A small masked image model, trained from scratch.
Data: trained on drawn human figures in many poses, 22.4 epochs.
Rows from block 3 of a small masked image model, named by matrix and row number. Rows with one number belong to one neuron. Each number is 128 + 32 x the weight over its row's rms, rounded and kept within 0 to 255. All counts start at 0.
After each neuron's rows are labels from the 100 images, of 14848, where the neuron reaches its largest size: "top examples" is what is common among them. Only what is clearly more common there than usual is listed. The data: drawn human figures in many poses.
# gate: MLP gate (model.blocks.3.mlp.gate.weight, 672x256), inputs 86-171
# fc1: MLP up (model.blocks.3.mlp.fc1.weight, 672x256), inputs 86-171
# fc2: MLP down (model.blocks.3.mlp.fc2.weight, 256x672, transposed), outputs 86-171

gate.477 [107 115  69 167 181 103 183 145 165 113 158 152  92 144 181 134 123 131 167 149 121 145 143  72 118 135 120  95 177  81 117  67 171 132 153 156 132 121  57 113 155 124 125 178 162 148 144 178  81 147  57  67 137 154 165 136 131  87  89  99 142 122 128 139  93  87 123 111 107  99 169  63 160 120 146 140 144 127 139 146 145 127 124  52  88 187]
fc1.477 [136 153 130 120  94 159 108  71 133 124 122 112 171  97  93 113 110 184 132 154 140  67 133 186 139  85 125 129 131 185 111 148 103 109  78  79 140 108 206 168 153 160 116 186  91  84 128 109 112  50 139 121 186  81  97 173 100 143 112 162  72  81 162  95 123 134 136 190 201 142 123 167  97 138  99  97  88 143 148 100 108 133 136 136 188  92]
fc2.477 [ 79 132 107 122 123 192  99 152 132 133 146 103 147 115  97 204 168 156 141 157 125 132 154 123 112 140 135 165 102 118  59 128  83 106 124  81 171  92 128  56 205 135 148 109 144 111 127  74 128 114  65  94 141  98 110  65 107 116  93 144 138 178 170 102 141  95 134 121  93 161 146 118  65 115  98 123  92 179 215 133 111  70 161 113 127 150]
top examples: purple trousers; purple top

gate.497 [154 138 229 158 146 151 106  89  84 138  83 130 131  84 165 143  71 163 110 185 156 132  90  27 176  81 154 116 158 126  78 144 142 104 154 116 124 115 143 168 101 114  86 162 144 160 112 156 159 130  94 106 109 207  89 179  75  88 114 135 136 173 121 141 107 116 142  81 106 132 133  96  90  77  73 128 108  74 122  59 185 104 103  79 114 117]
fc1.497 [ 84 102 126 145 139 162 150  67 159 114 106 127  97  38 136 139  74 165 176 115 120 244 157  63 109 102 109 166 165  89 102 153 184 141 145 162  93 106  93  89 156 136  69 123 137 142  97 193 160 108 104 121 148  91 105 125 120 128 152  98 104 136 109 142 181 133 113 106 119 156  91 134  91 136 149 137  93 132  82  97 183 104 179 114 130  88]
fc2.497 [166 100 111  92 157 129 126 137  94 181  92 161 147 147 164 135 121 104 124 165  89 143 114 108 118  65 140  92 127 130  79 113 108 112 124  90 108 160 210 139  90 252 129 131  98 123 133 136 131 121 117  80 135 202 148 102 120  99 122 155  96 145 129 147  94  81 206 134 148 161 109 143  91 146 118 172 112 167 166 114 104 167 110 117 128 119]
top examples: star jump

gate.199 [139 127 106 100 165 111  95 120  94 103  74  53 106 112 131 122 100 155  87 128 119 166 152 158 113  74 128 120 121 155 165  72 119  96 136  71 134 165 130 186  86 132 104 139 100  68 141   3 206 178 107 134 122 125  96 109 137 169  87  68 124 180  72 132 152  81  83  97 132 146 128 148 142 153 149  70 138 163 123 129 120 170 105  88 186 122]
fc1.199 [ 90 159 116 122 158 109 101 128 119 151 134  94  93 125 121  99 138 150 134 102 151  86 116 195 103  70  78 122 168 152 133  99 178 158 167 143 168 177 131 187 148 150 176 127 116 138 170  95 113 105 156 148 135 144  74  93 187 162 155 121 100 118 105  98 155 122 161 112 160 102 175  74  90  96 147 131 108 174 152 115 112 104 136 141 206 187]
fc2.199 [146  74 189 114 126 169 115 155 104 188  91 134  99 136 151 148 111 118 123 123 160 176 149 176  74 168 111 160  97  76  83 131 163 157 142 157 173 144 157 127 108 158  87 115 137  82 134 152 101 126 117  94  66 165 153 130 133  58 126 109 158 157  76 110  64 165 175 141 145 103 124  92 119  67  81 113 172 147 101  55 133 130  83 118 134  95]
top examples: black top

gate.127 [114 147 131 146  81  89 123 132 101  85 107  87 147 126 136 156 129  85 186  95 117 153 221 135 141 117 192 104 126 114 157 148 131 145 108  98 147 105 104 148  38  96  96 108 135 168  89  50 132  89 164 136 180 136 120 126  83 186  88 161  56 137 106 144 161  77 217 167 158 122  92  86 125 112 125 101  92 175 129 148  83 100 151 105 131  92]
fc1.127 [146 117 104 140 159 115  99  98 179 101 116 121 114 150 160 156 107 145 117 174 100 157 176 114 157 152  88 156 160 152 150  93 133 141 177 143 150 135  78  88 138 127 116 177 169 111 161 120 102 154 126 125 100  89 148 121  76 152 158 191 117 116  89  87 140  60  91 147 131 115  92 122 119  96 164 148 125 156 147 105  66 135 107 118  71  92]
fc2.127 [180 140 169  65 141 120 111 113 114 129  99 145 114 167 137 147 103  75 126 159 129 163 117 172 125 136 139  96 107 120 160 156 139 167 147 106 140 133 144 148  86  94  86 133  89  89  89  94  81 178 178 150 170 101  62 111  78 192 117 160 145 106  31 152 142 111 118  90 139 149 125 138  53 119 185 131  82  77 173 104 151 176 101  60 168 100]
top examples: star jump; lunging

gate.303 [155 114  94 142 131 178 188  90 142 130 134 159 168  99  89 132  69 116 174 152 162  59  72 136  50 102 115 113 101 126 113  99 118 108  96 112 111 164 143 171  97  64 113 143 136 151  98 135 158 126 118  96 167 176  93 208 198 129  83 188 141  88 173 135 128 113 128 139 138 114  96 121 164 111 112 128 141 159  45 113  80 115 100  37 120 156]
fc1.303 [ 88 149 175 119 128 199 154 135 152  91 143  61 138 153 113 119 146  33 116 120 135 113  90 101 168 142 115 107 149 109 135  91 177  98  96 188 117 153 109 125 137 100 102 133  82 125 141 102 129 172 118 134 130  60 137 122 122 133 144 179 141  77 158 131 116  55  65  97 137 147 162 181  85 134 104 141 147 143 146  81 120 174 117 150 161 123]
fc2.303 [146 127 157 112 174 142 110 137 211 162 156 149 157 149  98 135 100 153 141  85 108 101 105 127  71 127 132 131 134 177 154 131  90 123 112 143  81 111 118 114 154 112 123 174 137 169 110 178 120 179 164 145 188 162 132 121  90 112 136  90 124 112 180 185 161 118 179 104  96 143 109 155  96 194 164 142 185 141 138  71 146  99 126 149 104 109]
top examples: black top

gate.550 [115  97 168  67 102 133 115 115  99  86 105 158 142 159 110 140  97 133 149 122 141 160 159 140 156 174 145  78 143 140 138 126  92 106 137 166 156 136  99 168 149 115  80 177 162 129 105 150 145 124 139 196 157 156 187  85 129 141 145 145 142 101  95 111 174  56 177 144 151  85 107 132 108  81 149 120 151 157 102 146 136  75 180 136 109 155]
fc1.550 [130 133 128  84 104 132 110 128  87 115 180 107 131 137 117  95  76 152 162 135  73 116  64 143 117 142 137  59 179 150 177 104 107  82 161 140 146  94  90 104 138 105 109 182 157  91 100 150 149  77 152 192 115 137 147 128 150 134 138 172 123 101 134 106 130  69 124  82 136 104 138 158  90  91 131 126  96 167 155 142 125 119 152 210 156 120]
fc2.550 [ 88 111 115 199 167 129 179 128 145 139 194 137 136 156 129  76 184  88  87 110 131  99 122  97 146 140 131 189  89 117  84 135 160 146 105  81 102 153 144  85  99 144 152 105 120 137 148 117 110 197 120  80 132 101  95 177 100 119 135  90 113 146 137 139  89 203 106 143  88 155 144 136 135 132 100 126 156 124 120 106 130 163 108 113 123 107]
top examples: lying

gate.457 [149  80 161 103 105  89 158 117 118 150 111 135 132 113  51 155  73 123 158 118 135 163 159 103  97 127 159  62 183 123  97 142 144 119 155  97 143 129 136 146 121 146 127 139 121 108 111 155 126  88 155 163 153 147 149  49 144  92 165 138 162 136  92  73  79 148 161 123 149 129 133 102 123 160 143  95 149 209 121 159 118 112 109 116  93 165]
fc1.457 [156 119 129 152 154 164  77 101 117 145 141  94 162  79 108 132 178 158 186 130 133 122  82  81 133 112 137 102 150 121  92 165 102 153 150 142 118 137 161 136  89 126 104 152  79 191  85 125 113 137 158  92 156  98  78 198 160 168 138 169 155 121 117 120 132 190  73 126  63 150 154 111 133 118 162 175  81 124  70 104  96 159 124 165  86  82]
fc2.457 [149 113 120  97  90 126 106  72 160  62 139 102 121  59 140  44 145 175  87 103 144 122 132 146 148  92 145 116 117 137 135 128 133 108 157 151 110 174 111 162  98 202 138  94 139 182 141 111 151 116 118 153 137 133 153 133 158  89 104 125 152 119 145 123  66 100 112 163 101 118 114 220 209 121 123 135 145  55  40  64 150 167 137 110  87  84]
top examples: star jump; orange top; splits

gate.273 [122 175  87 134 100 177 134 124 125 174 123 141  73  93 131  83 119 148 123 142 136 137 149  96 100 101 119 137 126 135 164 137 147 124 150 126 102 127 100 139  79 114 156 168 123  90 122 146 127  98 138  89 126 132 144 153 116 171 169 157  97 186 127 144 148 123  82 190  82 112 104  81 131 132  97 130  96  86 126  68  67 125  97 167 134  63]
fc1.273 [ 93  96 125 172  84 116 161  80  95 147  60 115 161  98 223 147 143 150 120 148 124 161 117 133  93  90 147 132  89 146  84 129 196 120 127 129 116 149 105 132  87 130  45 131 125 131 118 153 116 144 137  90 121 105 164 118 111 147 148 159 146 111 101 142 119 101 129 124 177 143 136 180 113  95 146 130 107 164 140 161 180 139  87 127 161  97]
fc2.273 [ 98  97 116 128 150 148 179 104 172  74 104 142 132 104 144 102 132  96  99 184 111 167 137 102  91  80 156  92  90 114 115 167 174  99 100 102 165 168  86 131 122 195  43 114 101 167 108 119 139 130 119 101 146  42 163 149 121 120 137 136 161 129 152 138  91 176 103 107 146 216 138 119 108 106 162 157 135  89  91 112 158 123 111  67 141 109]
top examples: purple trousers

gate.630 [127 146 125 144 157 121 123 144 141 140 147 128 142 100 112 100 174 129 131 152  76 159  88 144 157 129 110 151 128 133 117 102  98 113 152 122 153  82 133  86 133 100  88 149 176 161  70 109 156  73 129 126 108 126 130 121  92 124  95  98  87 100 141 163 123 114 161  97 136 145  57 155 126 113 122 142 124 149 170 134 144 115 140 162 141 112]
fc1.630 [104 122 123 100  99 169  97 173 137  96 148 155 134 108 159 158 183 131  88 148  94 112  91 141 172 124 154  96  96 118 103 128 111 177 117 158  76 164 153 151  40 141  93 129 121 131  69 152 126 171 169 148  89 170 116 106  97 143  66 154 128 149  97 171 145  82 108 122 169 132 107 115 147 117 154 143 134 111  96 173  82 156 137 127 128 135]
fc2.630 [224 153 107 160 113 148 101 123 156 144 131 107 119 105 133 124 121  80 118 100 155  87 185  88 102  75 147 141 147  58 122 119 136 136 129 119 121 129 184  76 116 157 133 136  94 117  95  92 179 150  99 130 106 130 164 101 109 109 115 142 117 124  83 135  98 131 163  95 134  84 142  95  65 136 178 121 120 160 113 169 183 116  68 140 157 133]
top examples: black top

gate.543 [137 154 147 156 104 102 120 140 157 140 115 169 104  75 110 156 137 151 111 167  61 153 152  76 174 149  95 116 146  94 117 189 104 172 120  93  85  93 181 165  65  93 159 138 135 123 128 118  68 135 153 161 188 114 114 100 139  97 102 100  91 158 108 155 170  49 189 145 131 160 142 125 119 151  95  92  67 107 101 145  71 124  92 208 128 101]
fc1.543 [162  92 126  77 100 175 158 150 165  88 115 107 112 100 115 152 188 122 161 208 135  90 146 115 162 171 184 130 167 100 107 134  82 171 151 160  70  95 138 148  80  20 100 139 116 111 171 120 133  99 117  53  80  95 143 164 141 116 101 168  72 126 104 121 152 120 168 120 125 104  99 151 156 148 134 130 135  79 112 134 109 168 186 136 120 141]
fc2.543 [149 106 171  94 146 115 125 132 133 113 139 128 140 154 130 133  71 133 173  58 194 106 110 116  79 119 115 136 164 126 137  32 134 102  92 159 157 103 129 109 117 147  94 124 118 173 148 147 179 151 141  97 151 202 167 144 107 170 128 135 119 211 159 127 101 164 152 187 115 165 125  88 144 144 138 182  98 148 161 116 138 110  91 126 120  82]
top examples: splits

gate.206 [102 144  58 142 145 127 178 224 105 152 123 141 127 175 106 135 120 152  89  89  90 132  56  78 186 142 152 182  83  86 138 140  83  88 140  99 114 105  96 128 127  79 129 129 110 152 163 115 171 118 140 114 176 137 110 113 153 178 170 141 103 184 180 127 139 107 166 118 111 124 158 114 110 141 159 127  99 190 105 108 147 119 152  95 110 117]
fc1.206 [104 164 127 137  62 179 151 129 158 161 121 208 141 183 100 143 140 154 118  76 122 146  47 142 177 174 121 137 100 110 153 129 118 101 124 117 130 103 107 132 129  90  92 119  99 141 144 173 119  81 112 115 163 115 126 119 168 116 124 153  49 233 145 169 202 131 142 131 170 160 153 121 133 126 120  93 130 146 117 139 131  84 188  97  91 146]
fc2.206 [ 56 162 159 127 133 115 152 160 123 151 104 115 144 134 124 109 140 134 151 116  87 139 145 124  81 168 136 146  55 162 172 141 121 185  90 147 149 138 107 157 152 149 138 111  63  88 109 184  95 111 135 116 155 167 160 133 159 101 162 112 138 147 139 130 113  67  64 138 119 165  91  71 138  90 170 184  95 185 191 163 135 114  92  49 140 133]
top examples: purple top

gate.198 [154  63 106 142 113  86 154 140 149 151  86 123 172 147 111 128 133 121  82 124 128  80 141 114 121 108 142 151 167 175 135 175 116 144  96 184 156 131  88  48 132  83  79 143 135 129 123 178 165 183  89 180 190 102 112 117 125 154 151 131 159 188 163 166 156 145 133 108  99 183 117 192 117 123 112 102 112 128  87 141 149 117 108  99 106  82]
fc1.198 [132 129 110 156 112 148 121 145 152  77 176 113 132 132  97 112 145 112 143 140 141  85 143 107 181 163  75 161 113 139 169 144 138 151 131 138 147  66 171 132 120 155  97  80 171 120 158 181 116 119 109 154 120  94 128 126 155 147 140 150 145 156 159 161 128 136 119  98 118 143 137 141  94  91 211  97 100 144 171  68  99  96 135 137 118 115]
fc2.198 [158 127 133 102 138 222 109  51  83 167  82 137 114  93 110 132 107 144 147  89 121 118 183 140  87 141 145  53 125 130 116  72 141 100 165 105  83 164 125 164 158 129  86 165 123 115 127  82 133 156 162  64 102 124 138 190 128  57 151 136  95 102 122  69 130 161 153 141 128  60 129  98 124 127  92 118 139 158 127 142 113  82 135 163 162 118]
top examples: star jump; red top

gate.234 [101 118 223 121 121 162 107 154 122 160 106 126 138  69 138  95  94 115 148 156  96 150  79 132 161 179  73 150  89 127 144  71  81 123 135 118 148 184  76 171 187 135  57 134 119 139  56 141 125 152 109 166 165 164 161  84 122  87 113 129 133 151  96 135 136 123 168 167 166 106 167 139 189  78 114 127 162  84 122 170 130 122 162  96 125 188]
fc1.234 [129 140  92 118 136  56 129 131 113 151 118 118  99 149 120 115 118 128 167 146  93 160 112 104  54  71 139 105 126 137 179  88  79 232  89 124  99 113 111 129 119 123 156 173 107 112  82 101 128 185 148 188 112 141 128  76 150 130 127 150 169  86 146 148 154 137  80  96 120 155 170 155 171 119 156 110 137 155 187 122 160  98 146 138 134 143]
fc2.234 [166 152 141 138 121 123  81 181 132 156 157 113 122 109 139 131 161 123 132 144 137 125 186  86 162  43 149  88 161 136 129  83 120  57 147 108 118 131 186 125 131  97 180 131 133 127 122  60 151 141 141 113 170 123 126 159  91 148  89 101 141 203 136 103  74 138 192 119 137 132  98  81 124 116 112 123 101 127 102 126 222 139  82 129  71  81]
top examples: lying; yellow trousers

gate.31 [131 153 110 131 161  45  97 136 115 161 194 156 138 167 116 107 193 100 148 105 143 100 133 133  81 157  83 150 115 158  74 129 152  85 163 123 155 138 122 146 141 125 126 176 150 183 135  66 141 187 161 153 137 191 115 207 122 136 102  68 183 132 165 154 120 161 121 165 113  53  97 135  96 142 108 136 224 155 132  77  46 120 187 109 134 104]
fc1.31 [165 133 111 126 141  89 113 132  60 191 133 190 116 166 114 162 147 171 111  90  99 127 133 128  73 107  70 115 120 171  87 137 123  49 192 105 116 174 155  97 174 153 111 175 155  82 122  86 104 196 110 155  98 164 102 164 118 115 154  80 159 159 135 178 155 170 147 187 167 112 130 142 142 124 147 125 181 125 156  69  79 122 184 106 103  75]
fc2.31 [ 41 145 117 134 103 124 177 132  67  90 117 131 155 130 133 162 119 102 134 151 129 124 143 127 126 107 121 114 125  56 146 113 132 131 136 162 116 112 153 120 204 150 112 103 147  53 126  98  81 116  95 129  94 176 107  89 151 126 127 174 108  85 154 105 140 137  92 129 167 215 118 125 196 139 149 157 165 114 113 196 143  38 133 153 116 132]
top examples: purple top

gate.503 [146 159 103  66 126 141 141 115  73  90 114  76 116  82 126 144 112 136 137 124 157 117 158 107 148 120  70 125 150  72 143 172 125 162 150 195 119 142 104 129 133 116 142 117 158 135  91 157  98 117 145 129 150 149 118 133 149 119 155 129 191 126 108 145 153 121 110 181  96 106  69 102  51 139  94  81 125 151  88 143 114 133 123 119  60 139]
fc1.503 [ 81  90 177 165  99 165 174 178 104  92 119 156 130  99 173 140  98  93 113 115 197 114 114 155 157  96 135 106 102 104  79 127 119 126 149 108 164 145 137 149 127 175  89 110 177 145 117 150 100 120 118 130 115  91 192 122 141 136 111 161  94  70 183 114 145 104 182  53 109 187 115 163  95 197 102 103 160 142 134 138 101 154 105 137 116 121]
fc2.503 [119 101 144 120 176  87 169 118 116  57 157  96 128  75  90 115 152 117 153 124 162 131 165 122 187 100 123  81 113  52 116 125 112 123 128 140 100 142 117 125 157 139 133 109 164 112 123 120 144  77 116 137 187  83 167 166 146 178 149  92 107  79  94 140 119 149 174 157 113 205 137 126  72 134  89 129 152 176 100 145  95 111 123 103 120 148]
top examples: star jump

gate.632 [164 117 123 139 170 121 186 116  98 147  98 204  60 133 109 130 125  58 158 170 117 123 113 102  79  58 164 100 112 162 141 180 148 140 128 146 144 129 130 150 104 112 114  95 115 140 130  82 125 182 132  71 149 156 142 107 173 104 145 116 129 169 120 178 111 160 117  94 180 145 119 117 114 114 155 153 138 138  95 106  89 131  86  85  88 160]
fc1.632 [189 135 107 127 171 161 108 155 134 209 141  94  52 180 124 135 157 134 128 132 121 128 112 118 103 104 115 143 135 162 125  83 121 156 130 162 148  90 122 119 106 104 120  78 122 126 119 137 211 139 124  83 149  82 211 130  75 142 156  96 110 121 112 182 171  68 146 124 147 201 161 103 173  54 160 146 110  70 138 100 133 113 167 102 133 161]
fc2.632 [ 76 107  86 136 104 161 111 116 112 130 156 123 114 151  87 105 179 155 120 111 126  82 122  65  96 120  99 192 131 113 144  88 152 143 112  89 120 127 176 107 122 125 111 145  89 157  99 113 144 160 174 116 156 137 145 197 177 116 172 186 143  87 122 114  92 108 152 134 140 132 158 152  96 130 185 124 202  38 144  95 171  96 128 131 105 178]
top examples: lying

gate.333 [122 128 158 156  95 159 146 111 105 136  86 127  94 103 158 109 180  94 121 136  96 126 130 162 152  85  81  93 128 165 103  84  93 119 205 116 105 166 112 107  71 102 101 126 186 151  77 142 129 101 109  86 144  99 189 101 148 122 172 133 146  82 135  90 150 150 185 110 116  37 175 115 126 151 119 124 154  72 178  86 181 114 181 144 121 112]
fc1.333 [ 97 119 132 164 144 181  82 153 184 130 160 136 140  53 101 166 118 126 133 156 119 167 117  90 110 142  76 163 145 123 175 169 128 148 114 157 153 100 160 102 156 111 108  96  84  67 148  99  99 147 126  87 136 170 121  92  78 138  46  61 164 172 139 113 160  80 104  78 177 108  69  80 122  81 104 143 167 148 152 151 132 125 133 133 153 128]
fc2.333 [166 121  87 196  94 148 110 173 121 140 117 164 113 210 136 148  85 127 122 167  93 162  98  70  83  90 123  76  96 151 160 162 110 165 165 143 104 126 122 128 175 132 164 129 154 111 157 175 125 159  97 179 130  94 166 162  90 125 112 135 149  82  86 187 139 134 113 117 130 122  86 103 118  76 130  94 134 135 184 122 173  79 101 114 110 150]
top examples: pink trousers

gate.512 [115 122 117  75 172 163 209 176 125 119 132 162 151 140 133 104 104 165 169 167 177 140 137 164  89 129 112 147 136  66 116  98  90 111 102 234 114 138 154 122 113 133 115 186 109  89  82 152 106 108 178 133 150 177 158 160 186 147  93 107 104  99 185 131 167  99 193 175 129 103 104 123 155 133 173  67 213 169  93 155  89 137  88 108 118 176]
fc1.512 [114 201  60 120 103 132 121 139 164 112 122 168  74 106 117 137 135 140 116 132 148 175 146 120 134 102 109 110 145 135 112  92 134 114 131 192  98 127 151 125 103  92 140 148 111 132 118 164 131  82  94 136 132  99 167 145 117 151 133  97 137 146 129 150 166  91 121 155 146 150 134 103  78 120  84 157  93 168 130 160 117  92  58 124 166 128]
fc2.512 [112 129 112 140 144 171 116  80 157  91  80 160 191 158  73 184 121 206 118  81 156 143 151 168 126 102  95 118 121 135 196 140 154 129 138 147  86 108 126 100 130 167 113 135 156 126 147 141 100 128 162 151 121 184 131 111 113  70  74 105 174 154 103 118 171 115  99  76 128 112  63 132  76 168 101 178  99 117  84  81 115 124 116  95 118 158]
top examples: lying

gate.257 [142  78 157 146 102 142 140 174 155 104 141 150 127 113 127 114 114 124 208  85 129 104 129 139 154 121 132 157 113 142 148 129  69 102 142 121 168 149 140 124 156 155  63 117 221 174 111 154  87 127 153 209 127 137  94 120 130  80  94 142 148  59  78 133 112 125 145  58 130 114 137 158 141 130 170 110  94 170 110 122 102 110  93 126 117 145]
fc1.257 [ 94 105 105 106  79 133 134 149 141  71 101 136 135 149 142 183 112 122 197 117  61 151  79 141  94 136 144 132 105 148  94 115  96 119 149 123 130 125 147 156 147 150 118 140 103 146 160  96 116  86 161 162 113 158 140 127  89 104 119 170 158 108  84 101 184 116 191 182 174  90 116 141  49 142  64 147 152 116 105 192 171 130 155 172 140 122]
fc2.257 [102 176 209  94 150 139  50 127 171 165 103 114  96 105 104  79  86 111  80 188 133 168 114  77 173 151 161  76 145 100 131 105 137 143 122 139  98 108  78 106 151  93 164 148 118 100 162  99 100 116  88 133 102 135 167 145 133  70 103 161  97  75 138 159  80  98 109  96 117 111  97 117  94 154 129 144  91 108 166 159 158 175 117 108  99 139]
top examples: lying; splits

gate.249 [128 121 153  89  96 146 174  74 136 126 131 142 132  92 146  87 136 117 123 115 128 162 110 163 129 112 105  94 106  62  99  97 131 136 127 111  94 120  95 138 149 148 105  98 118 138 144 162 122 132 143 124 120 129 176 121 183 110 140 164 144 157 139 140 120 128 150 128 197 142 112  59 197 172 147 159 157 152 139 154  98 145 185 133  83 155]
fc1.249 [117 118 157 127 114 140 116 162 121 189 158 131  89 108 100  96 153 108  88 112 186 112 157  58  99 132 100 139 198 234 174 143  60 113 133 124 137 138 118 129 153 151 133 167 115 158 123 107 103 156 125  88 140 133 119 205  91 174 166 117 115 138 121 172  53 118  71  81  67 151 135 157  93 106 105 119 116  85 171 118 142 123  63 112 174 123]
fc2.249 [152 124 144 122 106 150 113  99 178 109 177 106 133 109 153 170  85 150 130 133 146 117 175 122  77 129  93 118  73 118  32 155 119  65 182 109 159 151 159 118 155 151  95 108 127 166 132 129 106 155 165 128 163 122 129 141  88 131  83  90  50 103 180 172 125 118 212 108 111 162 150 182 125  68 151 154 135 114 107 112 119 163 127 106 120 138]
top examples: lying

gate.546 [133 175 163 124 133 159 101 134  97 150 109  88 127 111  85 127 151 138 108  80 132 105 107  75 126 143 140 124 130 213 133  80 136 175 177 114 165 168 165 142  92 103 125 105 120 131 153 121 118 124 102 166 122 160 155 148 105 128 160 121 147  59 123 124 181 183 149  85 141  85  79 132 169 107  86 188 153 106 130 138  94 121  84  64 192 176]
fc1.546 [151 126 114  73 177 102 135 125 215 116 133 159 197  61 114 167 184 109  61 149 143 141 118 118 102 164 185 146 126 132  92 121  90 183  65 163 114 152  77 135 113 160 130 145 107 120 102 104 118 178 155  70 144 120  56 115 112 169 152 101 134 182 176 130 132  96 125 146  82 135 106 176 173 157 149 158 160  98 124 113 131 110 183 137 121  84]
fc2.546 [175 203 132  95 187 128 128 150 106 200 100 166 126 124 219 150 119 119 112 132 102 118 174  50 120 129 199 133 162 155  82 113 151 148  92 109 103 138 167 163 172 164 182 152 140 110 100  77 138 146 101 103 141 103 175  66 143 115  81 156  83  55 166 182 141 139 136  88  80 115 138 117  82 150 147  99 130 187 135  82 156 139 143  74 138 113]
top examples: black top

gate.301 [148 141 137 147 180  46 112 139  82  79 108 123 188 116  76 147 171 146 105 128 132 126 132 102 101 156 134 147 122 100 149 114 131 118 113 168 102  70 107  82 142 167 157 143 140 101  97  96 157 106 112 144 138 130 149 127 120 146 171  94 156 195 133 118  80 126  60  99  77 145 109 135 137 159 191 110  75 139 126 116 189 159 114 165  93  54]
fc1.301 [173  95  87 141 171 148 115 155  72  95 114 148 133 129 134 144 153  80 101  77 172 167 174 186 131 172 208  87 124 132 138 135 137 109 125 103 125 144  97 127  79  62 160 141  95 157 129  73 115 109 198 149 177  97 141 165 130 182  87 128 150 118 127 120 114 143  75 141 104 135 114 149  83 212 119  70 155 154  78 114 127 108  85 189 180 136]
fc2.301 [156 107 109 117 104  84 105  77 116 114  88 149 124 218 140 121  86 109 117 143 121 148 136 142 116 194 134 196 138 112 148 167 138 161 107 126  97  73 147  75 146 108 180 117 120 126 143 189  77 120 127 120 143 114 139  86 151 166 137 107 162 174 116 138  83 110 126  69 106 143 112 162 163 105 134 159 130  64  90 112 143 116 201 103 102 116]
top examples: star jump

gate.69 [138 117 151 151 148 121 122 119 141 155 155 199 107 162 154 173 123 136 153 154 156 114 120  60 119 120 122 139 157 119 130 109 159 131 181 157 123 103 131  63  81 161 136 132 116 148 123 138 131 118 197 117 139 138  95 169 175 145 108  65 191 115 104  43 121 145 123  97 127 122 113 134  48 146 126 161 116 154 156 148  59 148 136 106 156 146]
fc1.69 [163 167  95 131 115  99 132  74 148 123 149 180  87 139 144 165  93 154 105 111 151 146 120 109 174  95 184 159 150 126 180 145 178 171 141 124 129 110  81  65  71 144 203  80 172 116 136 130 157 136 177 134  98 190  88 130 174  91  99  50 146 136 149 116 164 148  97 111 111 108 173 163 111 155 110 103 100 171  93 136 112 117 134 134 135 136]
fc2.69 [120  79  31 114 129 114 125 148 156 142  78 154 106 121 138 134 137 178 133 157 161  73 109  96  54  81 123 153 111 129 118 110  59 102 154  97 152 113 181  99 128 166 109 174 119  75 166 126 214  89 136 143 163 109 136 130 110  96 166 173 113 126 106 116 134 129 100 120 122 145 118 126 124 128 117 175 111 189 117 111 100 107 147 163 155 165]
top examples: purple trousers; purple top

gate.224 [104 102 113 176 161  72 130  90 129 167 171 123  88 136 122  93 121  80 177 120  69 134 170 174 167 106 119 139 209 143 158 119 113 111 148  67 121  75 104 160 189  79 101 174 125 149 106 117 111 145 119 151  67 160 157 108  50 103 148 149 119 154 122 153 155  81 163 134 157 127 106 142 105 143  53  84 104  78  96 127  81 147 176  76  56 115]
fc1.224 [151 111 138 179  90  88 111 147  93 140 150 127  94 168 140 151 144  39 136 108 118 123 141 111 145 136 104 163 214 150 108 187 157 162 193  86  85  64 130 136 160 115  75 160 132 156 128 127 113  74 115 113 151 161 130 129  83 167 164 142 137 113  93 142 174 115 139  90 121 131 135 122  84 215  82 142  76 137 124 143 110 145 129  47 146 123]
fc2.224 [184 133  93 106 119 160  89 123  63 129 142 134 106 117 153 141 110 145 188 127 119 153 142 138  87 168 116 118 105 135 170  97 135 144 115 151  78 194 140 133 169  90 118 143  76 112 148 102  91 118 170  59 113  95 159 146 156 142 147 111 122  59 126 159 104 101  99 131 158  86 144 141 154 166 120 123 173  57 149 179 141 178  73 113 161  91]
top examples: star jump